{"encoder_arch": "vgg", "encoder_kernel_size": 3, "text_encoder_norm_position": "pre", "text_encoder_head_dim": 64, "text_encoder_qk_norm": false, "lr": 0.0037, "beta1": 0.95}
Rows from block 8 of the image encoder of a small contrastive image-text model, named by matrix and row number. Each number is 128 + 24 x the weight over its row's rms, rounded and kept within 0 to 255. All counts start at 0. Numbers have three digits each.
After each channel's rows are labels from the 100 images, of 14848, where the channel reaches its highest value: "lies over" is the class under the peak. Only what is clearly more common there than usual is listed. The data: drawn human figures in many poses. In brackets: how many of the 100.
# conv: 3x3 conv (encoder.blocks.8.conv.weight, 256x256x3x3, each kernel summed), inputs 0-36

conv.189:143132126128138121135153142139169136151136108172123122148113102106120139104130108079158127138122169117161142164
lies over: head (26)

conv.25:120081091126131121154139094117134134107163121124126128100135132106124145135127135127176158113129146105102106203
lies over: leg (76)

conv.125:123101135134127152154124117081107146161135130134086121188131125114139143123083104117135113134126127148118156127
lies over: leg (85)

conv.47:089126151098141151101137128132111132129124137227144158164139124136129110104190130125153086080117124152122107137
lies over: arm (30)

conv.134:128091088131147122134132153109154101126150133113170124075121144161153145131126123104128160147137143092132143091
lies over: torso (69)

conv.176:137123093107128099103125132142127129108123110168148131137121149119114104093190147156133133187138117162117105119
lies over: torso (46)

conv.88:129151128105138139126121137159108125127147120145127109090108155133096142137124128113114105131136137136116090130
lies over: torso (25)

conv.204:129150139115141143095111067142146146098152103126135100123147147150124126124147113113139138088139136132125134114
lies over: torso (63)

conv.222:122129107134132144140173120153136164144114177101109149139128160126114119076151163070113117112130106130104145149
lies over: leg (25)

conv.205:119143127119136130169191151128126151167125126133152130125134154128155123101150118084120147097110158153136122135
lies over: leg (38)

conv.167:191145115153093102088148126124141111121115121079122117119120132120157151121143166096114118218138163088137140148
lies over: torso (37)

conv.251:131140126145089117139105133144112109090145122092117121154108121113126132135139110081091138107161118186129119110
lies over: torso (50)

conv.18:145078083128037134159111165193134148126107077127149135112133174164135164076126111138142106143101112122161134147
lies over: torso (26)

conv.38:146141142127121152125099125143114138106098118197157151167127146148101134124157128182145120132140136142116136119
lies over: arm (35)

conv.172:128131138123133117129134138158114127079125116079111084116111099171091133146140132148122133123173113119133108090
lies over: leg (35)

conv.210:121177151134107145150116140129100120155122105149110132134125157120108116143150112179132132116103122101123138124
lies over: torso (61)

conv.241:120121118138130103127134088099235122167112114111153087111124115156126124148123116139132106116089141146129152130
lies over: leg (52)

conv.119:130145088112086151123143144112065123133131141121161143127152097141100117122128127132119117113147135138133131141
lies over: torso (55)

conv.212:126125087130106125106156110121116120126134146146143172107111115167140148124133115120117130136100097116138115100
lies over: torso (54)

conv.52:220143121143132142103130120128109098109136104138153147118125108115139111120186123147147104126102081092129101130
lies over: torso (44); arm (25)

conv.65:129194129141129120154172124098134148121139111149169147125136121109142129159118112100127106105113133117126184135
lies over: torso (32)

conv.104:086147161187109126087108146119116112154147134204112123147112129132103146138147111085127159125132126135103120162
lies over: head (45)

conv.27:125148135142076136096132121161154107100148115097120130153136123142119128122127146060134087129148115139129144104
lies over: torso (32)

conv.6:116086145168070114127114129136120121116137155145152094169153123144114110139114127103109144148121121135126131105
lies over: torso (51)

conv.57:105136122130061113126080118155100143111122156128126095212080110133150143094134147137118103108164121142140146174
lies over: torso (40)

conv.236:144116124120113128101136095128140150136115140105162125120121140119153105094188169123134135109119100165142142147
lies over: torso (86)

conv.13:166118159052105156124124117121115127139134131100116141151146157096127126123107155134085115110098120109128132104
lies over: leg (26)

conv.195:168128141126105113140116140123124167107121113092125141110137124151141094091178151195149118134152169143099133129
lies over: torso (47)

conv.32:138147117076120150143127155128128152164131100137127098111102152168154135115129124116139115098164134120109137178
lies over: torso (79)

conv.209:076121160122121159092162127155136106140128121116139081156139194122144136097110065146129072147100144121136112156
lies over: torso (43); arm (39)

conv.87:114126181098143101141120125156093147166151121145113119114125136156110117102108109102096131158135135135138086168
lies over: torso (32)

conv.66:120107115114153148144160129130145101096178137117090125092108099133118105053118127078129111125124144108099102130
lies over: head (30)

conv.142:123108125145151096148179152145167105097109137126122111139160137071107113133088088143082159159152117127155131151
lies over: torso (41)

conv.77:103107134141144122105103132122146100116111120097122102154126116156100136143137124133127107179107139122128117076
lies over: head (82)

conv.69:144163167108152150123124115133121095152170129111147144137166162123154078125155176103121126156100153131097141106
lies over: leg (33)

conv.39:125167136132078119106173149142118121166145101085144120127100151147123138088116131081106122104131099159176134091
lies over: torso (47)

conv.242:098124139124136157075102128082115140153123099163105107139139091126148122101255125103111163095140101147119155105
lies over: head (55)